A small contrastive image-text model, trained from scratch: encoder patch size [8, 8].
Rows from block 4 of the image encoder of a small contrastive image-text model, named by matrix and row number. Rows with one number within an expert belong to one neuron, the router's apart. Each number is 200 + 40 x the weight over its row's rms, rounded and kept within 0 to 999. All counts start at 0.
Before each expert's rows are labels from the 100 images, of 14976, where the router gives the expert most weight on average: "responds to" is what is common among them. Only what is clearly more common there than usual is listed. The data: rendered made-up planets. In brackets: how many of the 100, against the usual share in percent.
# router: router (encoder.blocks.4.mlp.router.weight, 8x384), inputs 0-191
# up: expert up (encoder.blocks.4.mlp.up, 8x192x384), inputs 0-191
# down: expert down (encoder.blocks.4.mlp.down, 8x384x192, transposed), outputs 0-191

# expert 4
responds to: crescent (90 vs 24.6); banded gas giant (55 vs 14.4)
router.4,212,167,158,253,175,228,131,154,161,120,202,236,181,143,142,242,201,196,331,208,174,144,211,125,184,252,124,238,159,257,206,156,274,211,144,236,256,211,141,212,170,191,165,208,209,155,206,228,158,177,223,171,175,187,260,192,121,214,138,183,257,160,234,205,217,164,148,172,193,273,213,174,220,229,201,207,136,217,214,58,197,242,182,264,169,166,246,158,209,155,208,171,202,268,176,216,205,189,217,195,174,181,222,246,190,188,191,160,237,266,231,144,227,154,98,182,221,253,211,218,174,177,203,182,252,207,131,191,200,189,252,125,181,198,159,144,227,151,186,191,218,197,274,221,147,178,144,185,137,119,174,180,169,216,226,150,191,194,200,161,222,200,205,212,236,179,210,186,124,250,170,284,126,177,281,195,175,227,198,186,182,199,216,171,254,179,163,151,139,216,217,165
up.0,148,181,193,212,213,280,165,206,205,129,224,250,263,236,210,186,150,258,175,172,232,206,250,169,208,232,227,136,246,234,229,212,217,186,178,189,235,210,202,165,217,221,186,155,198,273,177,168,159,196,221,178,140,216,202,232,170,213,249,179,150,239,150,212,159,154,259,197,280,201,208,231,187,195,196,263,155,223,173,184,276,201,172,233,213,259,179,216,214,199,242,262,165,152,239,147,292,169,255,180,181,240,233,157,180,266,204,175,148,178,216,183,136,255,244,183,154,224,235,156,195,272,270,155,220,191,182,283,210,213,60,236,255,122,213,252,205,251,207,230,184,283,168,216,183,201,243,172,220,223,272,192,249,148,159,134,222,225,223,191,121,237,186,281,229,175,222,175,225,262,191,178,166,244,176,151,216,148,150,175,170,214,217,109,232,186,196,207,189,259,202,217
down.0,200,195,235,169,146,208,231,241,158,102,200,206,269,234,143,260,215,199,187,222,144,129,199,241,215,205,154,189,223,218,222,235,187,153,171,130,191,221,201,157,188,250,199,205,207,188,193,178,230,176,182,226,267,173,170,168,212,172,216,183,238,208,188,286,221,171,192,169,275,172,178,228,149,182,169,225,284,242,202,242,167,212,240,169,259,241,138,167,250,152,124,270,208,220,211,221,237,166,175,140,204,320,140,228,180,154,244,280,119,167,265,215,209,143,157,226,207,152,224,194,159,211,106,185,175,170,212,150,220,107,141,202,233,237,195,112,157,202,282,250,241,161,108,287,230,175,237,236,229,202,200,189,180,221,233,213,201,231,200,169,177,195,178,202,208,196,191,200,240,185,270,180,158,181,174,135,228,217,214,188,190,205,190,182,177,149,243,155,138,217,182,244
up.1,184,201,188,217,170,263,256,237,222,108,218,296,270,257,223,184,167,202,187,181,246,181,237,150,229,231,203,139,191,231,192,212,223,241,172,169,204,184,213,116,205,174,177,196,179,255,170,200,176,192,248,182,177,210,249,230,180,230,259,169,201,209,122,229,156,162,219,141,218,202,153,233,267,170,193,266,161,233,107,218,283,233,168,248,251,263,160,223,241,229,219,303,128,162,189,186,252,244,232,145,186,209,240,156,200,201,139,166,141,165,271,201,133,283,247,186,153,170,238,187,210,209,258,162,169,173,163,229,206,264,78,239,262,188,213,195,243,202,225,253,186,251,169,298,155,197,282,190,229,231,199,210,249,165,166,94,237,192,209,188,146,246,192,295,231,178,226,177,259,300,161,204,191,208,205,172,201,172,187,197,127,237,172,167,195,216,170,206,228,237,206,213
down.1,232,205,223,163,177,216,193,162,205,158,191,146,236,214,227,201,209,205,163,218,154,192,152,241,195,206,171,204,207,198,184,204,192,162,187,177,200,192,218,112,164,280,175,185,215,147,199,241,241,198,224,195,243,133,136,125,201,175,241,166,236,229,158,233,226,166,180,138,220,208,152,234,124,194,199,219,221,268,220,219,164,217,236,235,198,219,139,208,222,148,174,192,264,144,205,153,205,188,184,164,113,258,170,233,229,166,247,202,170,197,233,209,186,147,131,248,209,171,249,108,150,196,102,211,189,222,246,182,159,137,171,280,198,224,199,145,162,284,243,232,213,170,131,204,205,193,270,250,234,259,241,207,230,201,205,164,184,220,176,210,185,253,220,232,196,213,224,198,242,163,212,172,199,169,122,134,236,176,188,177,166,286,187,184,148,169,286,145,120,169,80,239
up.2,234,280,224,176,245,191,233,238,115,162,144,283,178,128,144,153,221,265,205,209,265,230,253,196,177,254,193,205,217,222,159,165,199,239,156,150,176,191,198,105,142,218,212,226,133,178,129,219,134,243,253,233,206,141,168,119,172,191,190,148,215,233,160,178,203,182,176,169,198,241,155,164,212,273,249,238,146,250,167,184,198,133,199,252,220,188,191,215,258,164,237,181,222,101,210,175,182,166,142,181,202,229,223,233,194,176,168,177,219,254,239,209,166,180,202,207,162,194,234,157,138,195,210,127,218,182,191,185,233,75,167,184,224,174,186,128,174,219,204,201,273,177,155,181,251,192,216,262,146,195,200,224,207,211,174,190,229,238,179,137,184,156,176,195,249,226,172,223,220,216,186,239,183,212,217,200,217,186,201,171,164,251,185,212,195,181,143,246,158,198,229,183
down.2,194,230,202,206,216,168,217,216,126,146,212,210,250,247,234,273,202,187,178,259,117,232,167,237,116,197,191,172,233,206,193,290,175,228,164,206,183,233,205,184,143,202,185,227,235,220,156,164,161,142,229,143,238,188,181,206,151,235,209,128,202,173,226,297,251,161,219,224,244,250,207,264,130,163,214,202,161,274,240,205,258,155,242,187,283,274,136,183,155,240,176,273,252,239,245,207,193,208,215,155,163,170,221,206,182,113,266,204,221,241,157,222,165,177,105,261,231,126,275,172,261,216,188,220,260,237,190,161,170,194,103,185,204,172,139,103,133,168,261,204,238,179,154,204,193,190,166,212,245,168,234,260,216,182,195,277,196,190,267,203,173,222,239,207,160,196,173,239,242,225,169,145,173,222,196,202,206,179,165,203,152,207,203,263,227,216,191,235,158,149,214,175
up.3,239,164,213,222,168,214,176,181,225,165,209,191,218,209,195,136,266,188,208,202,210,146,204,143,186,160,152,230,140,181,197,205,207,177,197,205,279,215,171,246,221,214,170,162,221,178,236,189,221,149,186,180,181,182,202,184,219,220,192,188,210,206,221,194,129,189,194,192,231,121,225,214,145,164,180,189,248,212,294,163,254,228,220,271,206,209,200,213,142,279,191,180,267,240,113,272,202,221,221,178,183,282,173,211,184,212,261,266,224,137,286,239,220,250,199,244,196,183,241,162,216,167,166,214,142,198,219,136,197,221,197,203,283,245,252,230,154,222,290,131,246,177,196,272,222,208,165,178,243,173,229,209,144,224,273,177,158,246,237,170,163,209,236,173,240,169,189,178,233,189,250,143,240,120,232,96,241,227,217,218,190,204,232,174,115,215,288,129,245,176,133,185
down.3,191,185,202,168,187,248,214,235,219,264,223,204,177,123,194,160,218,198,187,251,237,149,68,217,175,141,201,256,197,138,299,170,204,249,217,196,177,174,145,245,183,172,216,198,113,176,249,166,250,218,239,270,205,159,248,188,255,208,250,264,157,201,229,175,175,249,128,197,186,211,298,165,201,259,210,215,208,198,177,218,183,257,199,205,168,101,248,155,214,185,161,205,184,258,191,168,160,154,201,220,154,187,192,197,221,186,189,232,253,227,161,183,137,270,233,164,215,268,222,270,206,149,189,225,177,203,209,168,189,131,231,186,147,134,203,236,169,180,265,173,179,211,228,199,181,274,142,189,254,222,153,165,179,274,264,236,194,250,198,148,209,119,94,190,255,208,164,189,182,163,225,189,132,125,241,229,226,188,203,178,241,213,203,186,157,256,152,188,233,232,170,215

# expert 6
responds to: cloud-covered world (96 vs 14.5); rings (86 vs 33.7)
router.6,244,223,154,213,190,176,252,179,238,202,189,186,154,202,193,167,244,169,254,180,224,169,212,101,185,159,121,253,126,176,211,116,300,182,168,239,160,300,167,149,106,151,220,187,215,182,220,209,213,181,156,244,95,200,222,197,194,169,163,233,215,228,244,147,153,253,179,212,201,203,166,196,255,237,232,277,235,193,194,173,212,257,212,245,248,208,175,195,194,236,164,183,161,221,194,186,295,185,257,210,214,123,177,196,154,230,158,178,231,215,209,246,197,150,198,193,152,165,126,268,250,217,289,253,199,195,161,150,230,182,206,90,92,192,252,188,282,223,155,234,189,235,217,280,147,200,139,148,238,98,238,222,229,181,210,222,213,166,191,214,264,221,184,189,140,182,255,220,228,226,249,301,253,253,236,111,177,211,266,199,253,223,190,215,226,226,158,165,188,197,222,222
up.0,215,282,232,163,224,271,202,202,151,179,206,271,198,174,227,199,195,180,174,194,164,158,163,217,277,161,202,213,168,234,187,215,226,140,151,193,185,202,256,245,263,252,206,196,229,176,138,222,235,129,223,235,169,167,99,241,240,194,230,225,210,197,178,230,229,163,168,199,211,153,200,133,169,205,166,139,244,196,155,249,166,209,244,125,205,260,175,225,243,145,182,212,113,297,211,207,155,303,160,153,264,167,168,257,140,115,298,186,173,218,204,191,201,205,211,191,175,168,227,209,152,179,220,194,227,132,237,224,208,129,240,213,240,208,187,193,186,171,170,224,134,194,221,211,218,252,249,225,187,254,195,179,151,252,208,183,185,118,99,183,203,146,201,159,238,188,192,176,163,184,161,204,198,134,193,141,233,156,149,169,121,208,206,163,195,218,199,181,206,256,202,198
down.0,203,205,176,197,158,194,188,137,176,159,309,224,223,220,197,240,268,179,193,222,184,247,250,194,277,178,179,196,204,215,221,211,208,154,179,176,174,211,213,198,162,252,308,221,171,224,175,255,221,127,171,185,150,230,231,205,210,211,176,248,233,217,216,259,213,161,248,186,193,213,207,260,219,119,82,193,186,199,232,226,161,200,223,160,215,222,195,186,229,206,235,153,212,196,207,191,185,164,243,242,147,248,199,115,130,229,207,218,215,272,196,106,237,203,212,205,260,163,155,230,218,217,223,269,176,195,206,227,203,229,195,164,198,169,219,127,210,214,153,291,200,154,127,236,222,155,152,162,229,211,242,281,207,217,202,187,153,255,208,180,239,194,163,215,194,182,181,238,127,221,161,236,171,220,215,198,164,252,276,195,212,176,246,194,240,159,205,275,199,129,263,182
up.1,167,292,257,155,221,257,212,111,177,184,229,184,265,218,197,215,229,197,218,155,113,150,262,168,177,193,222,180,237,251,167,260,209,148,168,187,270,189,282,193,237,229,172,190,235,224,169,198,238,140,161,185,174,184,165,187,243,196,162,216,238,221,176,187,254,209,213,169,224,141,224,211,164,129,168,118,151,76,152,254,193,97,193,203,258,251,246,175,176,193,185,178,227,256,207,152,181,231,220,192,185,213,153,208,275,136,261,173,146,133,231,258,271,190,216,257,197,157,199,199,254,217,212,230,246,225,189,233,219,206,234,236,254,220,194,197,228,168,173,84,220,162,186,146,179,170,225,143,197,174,261,156,244,196,168,217,153,130,219,150,103,219,250,220,245,206,192,240,196,205,138,171,245,167,174,202,220,159,173,184,123,221,213,196,220,181,198,241,202,127,204,122
down.1,150,172,155,248,128,146,128,131,189,160,194,137,196,280,240,211,133,166,204,224,184,245,192,132,216,163,240,171,121,186,184,183,232,180,271,246,207,189,195,253,188,85,152,188,207,192,225,186,216,150,225,161,211,80,171,167,160,288,208,214,216,203,167,226,188,260,257,221,186,192,255,196,235,214,128,191,197,234,222,116,249,260,138,158,201,180,266,184,147,183,258,162,258,308,153,122,225,230,137,261,167,205,220,177,232,212,124,195,216,204,156,188,257,208,131,180,205,231,229,223,238,271,192,226,181,249,211,186,94,250,174,210,185,216,140,257,214,138,200,195,222,174,202,159,200,217,115,203,235,210,199,193,196,198,282,204,207,221,190,243,172,214,157,161,206,237,264,177,226,196,204,151,231,239,154,288,153,189,179,269,214,222,176,255,182,190,220,261,197,174,168,217
up.2,121,201,216,236,226,243,151,221,179,162,240,226,213,233,230,266,210,202,113,214,208,196,170,129,225,222,248,141,230,241,180,254,194,184,279,276,299,249,210,246,280,181,167,137,228,235,170,147,255,234,133,172,157,173,204,238,221,205,216,233,152,165,187,212,266,129,178,196,255,314,223,238,177,153,199,108,119,128,240,190,161,193,136,155,184,229,183,204,183,184,237,175,136,223,181,119,144,202,228,207,234,204,180,236,240,155,226,233,233,153,197,254,197,196,189,131,250,216,227,191,286,242,158,206,276,234,139,310,225,182,196,219,226,227,213,236,231,210,240,165,199,199,235,191,253,231,207,163,215,207,259,181,218,153,180,147,144,187,268,205,191,147,204,137,214,179,190,155,185,182,164,190,246,187,226,259,217,182,212,199,185,199,212,149,187,212,201,171,284,152,180,145
down.2,184,143,226,174,232,164,231,224,310,177,139,183,137,250,187,217,186,189,130,189,207,252,236,166,199,204,199,118,195,256,182,153,237,199,219,138,124,183,237,168,226,140,175,221,209,190,223,273,230,197,223,239,196,217,139,234,156,234,191,202,182,184,184,235,190,195,187,253,273,242,200,234,203,186,261,203,205,188,246,235,260,153,204,190,288,172,133,133,173,240,266,123,201,99,171,198,214,172,253,168,199,208,216,180,199,230,161,197,248,200,157,164,219,224,200,257,268,207,155,232,223,196,221,202,207,210,247,216,171,223,193,218,165,127,229,216,127,241,169,230,168,219,134,183,219,166,179,201,218,245,161,182,151,147,207,213,187,158,214,200,139,252,170,225,186,202,107,235,145,289,233,164,177,228,192,192,230,210,261,174,220,213,229,217,213,184,206,161,171,172,239,202
up.3,208,193,208,181,184,193,222,185,120,139,227,253,279,188,224,186,235,184,163,198,166,164,167,228,231,218,183,250,184,207,206,218,234,176,219,187,175,216,249,251,257,265,188,212,159,244,194,107,270,118,231,219,195,174,118,263,214,188,245,263,158,120,207,192,220,216,220,188,225,195,142,155,172,147,189,184,129,168,199,241,232,245,180,138,293,235,128,202,237,170,217,269,141,271,174,186,218,273,232,201,225,175,114,212,178,189,183,217,151,207,246,227,184,243,222,226,201,187,209,210,225,130,200,225,219,195,217,181,232,203,209,206,233,248,188,178,180,157,249,247,136,174,169,218,121,200,285,228,208,209,176,159,190,216,176,147,208,154,203,225,218,82,208,144,210,139,216,188,178,247,172,151,190,170,192,111,229,186,176,235,178,201,184,183,204,226,236,161,235,164,184,273
down.3,233,258,218,186,193,220,206,187,139,160,101,269,225,259,147,173,278,172,228,114,183,196,117,256,234,277,157,168,166,201,151,178,251,230,186,168,248,216,259,187,258,215,148,199,156,208,220,152,238,156,272,240,211,143,181,191,152,143,224,196,146,165,114,215,153,207,203,144,283,221,152,205,205,165,250,192,195,193,169,139,246,251,236,190,193,228,165,280,222,190,200,207,221,210,196,221,234,206,193,181,260,191,155,212,190,122,228,191,188,130,224,236,196,235,245,181,135,197,260,139,200,202,158,207,156,218,223,190,247,169,207,241,279,193,280,271,253,202,257,174,183,260,247,191,201,277,238,264,229,154,196,211,180,170,187,169,227,167,203,191,163,143,188,237,255,188,226,145,188,228,198,186,212,170,195,203,204,165,144,184,116,205,183,167,154,222,225,136,183,182,134,223

# expert 0
responds to: ocean world (100 vs 14.4); crescent (89 vs 24.6); moons: zero (52 vs 25.2)
router.0,242,152,193,207,208,206,194,282,198,275,193,201,220,170,160,192,146,208,230,145,243,158,181,255,206,282,209,165,233,226,205,165,154,176,224,188,207,189,177,238,227,243,277,232,227,178,193,208,215,224,251,220,234,178,161,209,208,230,266,213,196,239,157,201,187,179,233,187,152,151,209,297,246,232,178,233,244,175,224,133,152,186,234,275,191,160,278,232,157,172,183,172,218,181,251,219,193,156,205,132,193,241,209,229,159,151,297,121,182,172,143,257,167,168,236,196,142,181,183,173,173,217,127,176,177,231,238,205,145,136,213,188,251,187,222,264,186,171,192,136,195,236,211,179,246,254,234,176,153,220,226,176,177,144,156,246,253,238,166,242,218,188,182,213,255,225,175,229,219,174,218,244,155,219,239,248,232,251,162,206,194,216,144,210,162,93,262,164,222,224,143,207
up.0,139,305,213,213,140,196,242,178,158,144,246,247,200,161,216,220,180,125,270,223,166,230,197,81,179,189,127,197,126,172,118,220,267,246,195,161,227,199,205,215,188,199,182,188,210,246,121,175,247,124,158,172,117,178,143,215,212,189,169,235,186,143,178,217,254,205,149,177,226,208,295,139,210,231,222,125,190,224,113,208,201,190,215,199,214,230,177,152,100,209,179,248,187,212,151,173,198,211,133,229,246,106,200,190,206,157,203,245,208,234,147,162,200,201,182,158,172,170,235,210,205,231,274,231,266,145,132,193,304,245,221,221,234,240,152,203,220,236,150,210,153,259,208,249,196,168,214,235,196,199,174,158,208,182,201,167,183,140,247,145,249,250,135,135,229,200,193,229,88,178,147,216,276,186,262,154,144,177,169,189,157,230,145,227,258,239,121,222,160,139,185,157
down.0,278,254,203,268,189,159,263,229,162,138,135,272,230,202,235,183,193,211,221,219,274,165,131,253,235,244,223,234,212,215,222,147,186,189,216,227,186,176,155,164,197,189,203,201,201,149,290,199,225,263,215,225,242,191,177,186,194,170,236,186,239,254,229,192,195,185,285,189,252,144,131,180,218,191,259,137,196,170,191,185,206,190,226,248,185,189,217,230,129,173,206,259,228,121,215,246,187,267,239,179,218,215,186,214,171,192,102,201,215,133,282,210,231,155,240,241,189,234,250,192,187,160,149,258,238,195,240,214,141,224,216,226,118,171,173,206,177,152,246,188,214,208,182,234,190,179,202,272,196,198,217,210,144,211,185,220,182,297,170,221,182,247,176,235,161,262,251,190,245,180,224,231,80,176,159,199,191,180,140,195,115,167,199,170,177,185,231,183,238,277,162,264
up.1,173,188,206,207,265,190,196,198,159,252,230,209,203,213,223,245,110,233,181,217,215,178,127,187,174,276,224,139,216,202,280,207,141,144,280,234,224,169,127,259,176,206,237,205,176,280,233,211,159,234,242,86,224,191,208,212,191,271,232,192,178,226,216,187,274,158,172,172,202,194,204,219,160,146,141,187,167,246,292,148,202,135,173,242,221,157,191,280,215,185,238,158,169,195,250,152,209,227,180,207,231,143,182,207,186,190,215,127,145,177,231,203,241,205,269,208,214,287,194,160,250,199,146,168,241,218,164,292,185,197,218,201,191,198,159,193,200,228,273,162,186,222,194,177,226,311,186,139,215,175,187,200,242,206,162,195,205,217,196,167,218,168,215,195,197,220,173,190,204,150,197,196,175,201,168,211,203,178,138,232,197,200,272,208,200,174,268,229,203,180,139,254
down.1,204,195,109,237,205,183,235,187,155,198,162,241,174,266,245,163,204,256,168,210,234,192,144,264,200,222,185,215,166,254,252,166,158,166,221,156,197,121,153,223,226,233,195,179,122,176,260,222,217,246,178,240,212,213,212,235,222,212,249,165,203,243,217,179,167,231,227,198,264,123,192,213,182,204,178,197,229,196,207,261,248,140,217,212,206,138,186,174,202,178,279,264,229,64,201,179,195,153,222,185,195,198,187,202,189,187,192,183,162,171,192,169,145,180,258,242,160,202,254,206,130,168,141,233,232,208,325,187,227,224,196,181,181,214,181,177,267,187,209,203,205,191,206,169,246,232,211,218,215,149,203,168,172,196,159,217,270,357,176,202,208,185,172,258,228,239,293,161,291,163,271,174,96,186,229,192,217,155,163,228,214,241,175,258,170,170,262,196,171,202,172,257
up.2,170,156,187,193,255,159,196,176,217,219,209,133,192,122,263,188,147,188,174,213,237,174,213,226,143,220,213,188,276,160,256,208,194,225,252,162,166,171,147,157,240,165,250,228,145,233,194,191,194,220,242,198,190,252,215,269,198,217,225,135,208,228,261,257,252,251,268,186,164,228,251,249,244,210,168,256,179,247,248,188,192,141,144,221,182,178,202,224,188,221,278,177,278,182,224,126,180,150,204,250,208,231,268,218,264,212,198,143,216,215,202,203,148,192,226,217,174,311,157,200,183,248,222,204,137,227,148,223,153,257,124,146,161,253,205,211,133,274,186,201,230,186,186,190,182,178,216,193,177,124,271,229,173,237,187,200,168,218,260,262,227,235,242,196,132,217,184,312,253,211,197,239,233,237,169,276,179,182,258,199,222,169,163,209,227,192,171,245,207,243,263,180
down.2,213,248,189,83,211,253,237,229,233,258,208,186,178,228,162,264,155,213,263,206,232,158,133,212,247,185,193,140,148,187,133,181,138,174,176,146,190,176,135,192,190,202,172,189,242,214,267,182,175,190,219,253,255,208,152,225,143,206,187,203,218,169,196,218,164,186,160,234,276,100,167,144,201,210,168,145,151,161,228,225,222,177,219,271,234,170,172,207,97,173,175,226,254,137,219,224,204,195,251,207,208,196,203,233,244,195,146,161,175,179,214,215,173,234,203,219,170,224,249,116,159,174,164,262,142,161,269,213,200,136,230,206,222,249,126,253,193,158,204,119,179,280,215,92,232,170,228,287,200,218,116,255,206,202,136,248,250,266,210,149,212,199,193,252,225,234,199,139,210,129,227,234,181,197,236,213,231,192,184,187,178,195,196,211,187,222,289,204,177,224,150,230
up.3,204,243,273,212,180,233,162,237,142,95,254,256,247,243,200,188,268,174,219,162,170,182,225,152,257,181,161,216,188,238,119,208,248,159,140,113,223,217,246,161,201,181,165,206,255,212,185,101,244,93,239,241,142,172,158,139,193,173,195,175,197,210,176,191,244,232,189,179,197,218,204,189,215,219,162,193,248,241,170,181,202,186,158,214,229,258,162,194,165,194,189,266,219,246,160,248,184,271,143,228,186,190,166,179,204,147,240,292,193,228,215,178,188,220,205,255,183,139,236,188,154,216,237,264,158,205,190,152,184,201,249,267,265,231,191,186,224,159,165,200,199,210,230,254,225,152,253,189,214,169,138,173,208,203,198,177,153,120,186,184,213,222,229,143,178,189,198,222,166,191,142,196,245,112,185,137,192,263,171,212,161,184,120,157,211,261,190,238,186,212,216,234
down.3,256,191,229,236,128,221,203,162,180,136,181,196,215,309,242,198,210,149,225,225,190,149,171,197,150,226,177,238,153,209,173,267,255,190,149,193,182,219,219,166,231,218,152,198,202,187,219,191,174,225,288,245,212,187,140,214,206,208,275,176,150,235,168,244,150,201,286,161,229,172,155,212,210,238,168,179,232,199,185,164,198,179,173,215,220,291,208,246,123,159,147,262,227,163,197,242,192,264,224,199,164,234,223,216,162,233,235,188,227,125,219,252,134,261,206,111,144,188,276,111,208,235,169,181,162,259,192,203,175,153,224,216,173,280,165,238,247,162,183,175,152,266,212,194,151,172,238,209,137,243,183,170,173,203,226,205,235,194,154,210,125,220,229,230,263,172,236,184,244,214,239,211,186,170,229,176,221,168,159,260,159,203,131,133,169,231,194,225,176,157,182,219

# expert 7
responds to: lava world (100 vs 14.7); rings (100 vs 33.7); moons: zero (56 vs 25.2)
router.7,191,264,286,198,144,219,228,184,115,135,200,194,209,218,170,168,256,169,220,166,238,214,142,253,238,223,228,212,129,264,209,190,257,208,164,184,149,198,265,168,189,209,153,186,150,212,213,207,221,154,195,208,255,230,145,286,212,162,214,239,215,177,187,188,200,249,189,107,271,198,163,177,135,209,245,188,179,188,141,241,284,219,141,210,274,254,176,275,245,159,144,204,190,154,165,196,206,257,322,196,191,205,149,226,181,207,181,281,159,206,229,217,225,263,244,132,195,182,246,227,183,151,203,254,202,162,235,158,179,191,182,255,222,220,173,194,167,145,239,237,201,235,119,242,150,203,268,201,218,309,193,194,310,264,220,205,172,219,199,173,165,91,147,217,247,166,207,189,213,229,245,174,145,183,220,127,219,194,173,212,205,246,165,145,144,207,228,192,166,152,109,266
up.0,162,219,216,189,200,226,172,132,182,142,215,239,192,243,184,247,153,242,204,221,148,280,195,116,146,174,284,202,225,242,152,240,128,181,199,299,216,194,141,224,151,217,195,207,227,273,221,270,140,239,169,144,226,204,201,121,169,212,164,182,205,219,205,182,186,146,185,206,249,160,238,158,204,207,199,181,237,231,167,216,234,196,260,217,157,215,271,194,149,229,249,165,220,129,277,179,221,189,133,200,219,188,233,189,220,180,213,220,203,193,172,180,263,152,138,226,169,214,268,142,154,173,159,220,188,197,229,223,231,166,211,158,207,249,186,156,205,276,150,219,162,236,142,154,255,190,193,233,249,165,216,171,249,124,223,184,239,250,212,154,204,157,183,185,213,270,282,166,183,128,196,203,185,224,151,207,221,171,203,219,145,274,273,249,169,213,245,230,133,160,185,232
down.0,184,221,140,218,206,238,234,265,247,221,200,248,222,240,208,227,164,215,243,204,296,232,200,201,130,159,248,177,130,269,197,192,190,205,203,258,214,177,139,211,271,210,240,238,194,187,206,174,107,215,215,247,169,185,179,229,210,173,181,262,199,188,137,149,186,189,173,242,209,129,263,156,246,192,133,181,192,138,170,214,159,191,269,219,140,181,238,160,252,172,115,202,187,170,180,159,208,266,235,157,145,202,154,115,173,177,183,208,214,191,184,208,228,188,206,195,185,186,216,206,161,212,243,199,155,245,268,306,149,238,225,273,181,182,260,209,248,144,190,117,133,263,196,187,191,145,212,186,193,213,198,208,219,105,192,220,181,189,121,209,190,154,176,175,152,210,264,193,168,152,167,214,228,208,211,245,170,251,246,222,213,220,218,255,158,191,230,173,250,203,199,293
up.1,192,196,301,189,155,241,194,164,153,198,275,216,249,225,185,209,170,215,182,106,232,156,134,207,175,223,288,199,230,221,196,157,170,81,245,169,244,143,294,312,210,183,193,173,249,191,173,220,222,185,194,178,195,199,161,214,259,200,257,202,177,242,84,189,218,208,215,223,245,127,238,195,136,150,182,166,240,163,231,135,222,224,192,136,230,273,247,220,194,243,169,171,177,286,172,219,215,234,236,165,215,183,171,250,165,185,289,190,197,138,238,146,185,214,236,246,203,201,165,181,206,234,177,251,240,203,237,219,167,180,262,273,194,280,223,259,208,192,243,176,194,150,233,232,203,222,197,205,181,196,203,131,242,172,248,136,217,196,156,224,122,153,237,187,215,174,256,184,167,193,202,225,250,152,182,212,254,280,195,194,164,288,205,121,203,133,268,157,222,222,126,239
down.1,272,214,237,185,230,196,259,166,177,161,166,183,248,252,135,181,240,248,273,179,215,207,187,239,255,187,189,148,119,168,160,237,151,206,119,211,252,170,195,161,269,222,189,246,226,192,243,156,143,267,248,256,199,209,216,237,173,151,231,226,209,242,194,155,185,146,225,199,203,131,189,174,201,171,171,153,178,190,154,239,236,170,319,254,170,187,240,277,262,204,190,224,210,181,191,298,215,214,201,163,193,214,240,186,166,185,241,183,175,179,194,233,200,167,201,185,152,223,220,165,174,172,157,240,167,235,282,206,216,202,193,226,268,194,160,204,234,176,183,232,144,225,190,130,258,212,227,283,220,215,132,165,181,142,190,202,217,268,28,199,161,160,188,202,201,185,183,147,198,151,188,211,114,230,250,226,175,178,146,178,167,268,222,214,182,216,209,202,169,217,206,294
up.2,164,172,216,200,246,211,190,177,194,164,215,201,206,198,208,220,202,212,159,169,266,213,183,279,187,274,211,158,254,235,253,240,168,120,199,182,157,210,222,193,145,193,201,128,130,186,234,186,201,152,172,162,172,205,246,211,147,235,242,232,249,213,149,225,202,215,220,144,241,248,235,219,147,183,211,224,206,176,272,172,260,264,147,233,231,214,157,244,226,278,138,105,203,212,164,165,237,164,262,175,233,187,197,238,133,252,206,200,231,142,267,235,192,264,234,189,252,223,98,239,209,195,205,147,220,260,216,211,163,199,148,161,158,153,186,147,239,186,231,223,239,159,167,230,189,254,212,214,146,214,233,209,171,198,237,171,142,257,294,164,111,251,208,233,214,110,206,169,264,199,243,230,150,169,222,188,252,218,215,249,211,198,267,157,204,186,223,158,228,156,169,182
down.2,268,194,148,209,226,229,189,222,128,270,133,179,165,222,149,172,209,232,194,180,134,167,170,265,210,230,177,210,193,235,187,216,256,176,258,279,180,231,241,154,234,184,208,203,278,192,281,153,204,250,230,254,276,203,205,123,174,169,240,182,200,241,206,258,217,173,185,224,169,231,163,193,170,207,118,221,223,211,145,233,208,212,172,234,168,178,182,226,144,220,185,238,264,204,226,285,224,151,146,157,204,151,132,229,216,147,246,212,210,257,254,187,254,172,70,274,182,183,185,178,195,172,133,193,155,169,221,130,112,140,258,261,192,161,212,204,216,217,147,117,215,228,193,164,218,214,248,234,189,161,151,159,225,171,181,185,239,242,164,247,269,193,210,179,244,221,212,178,200,210,229,238,114,231,171,218,216,233,196,272,193,189,166,176,203,235,175,193,177,163,194,253
up.3,230,179,152,186,219,172,228,236,231,167,189,235,173,185,252,233,224,163,264,279,143,216,250,244,192,182,141,227,183,187,202,165,217,273,177,201,165,249,26,166,216,223,266,209,196,194,139,214,222,182,193,286,168,166,201,193,187,201,233,206,226,178,195,207,162,225,183,193,192,181,239,188,220,212,215,207,232,223,188,195,199,144,234,313,194,167,244,182,206,203,205,211,248,181,232,192,166,154,198,250,219,193,193,159,188,218,110,208,218,170,155,176,157,171,241,118,204,159,194,222,198,214,225,209,174,249,167,179,293,200,181,99,197,177,190,134,235,215,195,232,173,230,185,240,178,184,197,207,164,156,205,256,174,219,181,267,265,221,238,245,247,251,132,210,171,229,189,264,188,231,202,200,191,264,218,173,150,153,222,217,234,123,195,302,249,256,142,205,226,234,214,187
down.3,266,165,146,271,218,174,182,252,240,216,203,203,102,131,182,106,164,132,149,237,194,240,198,143,232,160,176,263,183,183,242,115,253,218,217,233,121,194,161,214,169,156,209,208,201,158,193,223,198,167,214,208,165,229,277,245,180,204,136,232,231,184,250,197,193,221,141,230,163,231,229,185,233,215,200,238,169,171,243,210,226,211,160,149,213,143,143,155,248,203,256,188,160,238,192,181,236,177,219,266,260,142,242,164,189,230,134,243,306,255,164,214,167,259,170,181,247,218,104,246,239,188,217,217,222,232,185,138,232,235,183,172,148,189,168,140,241,255,182,245,212,194,211,290,106,144,150,165,257,191,147,237,177,254,251,207,167,204,211,260,265,182,168,138,129,170,247,241,148,247,190,257,187,243,259,189,183,218,235,257,259,174,239,256,244,239,205,236,254,178,232,178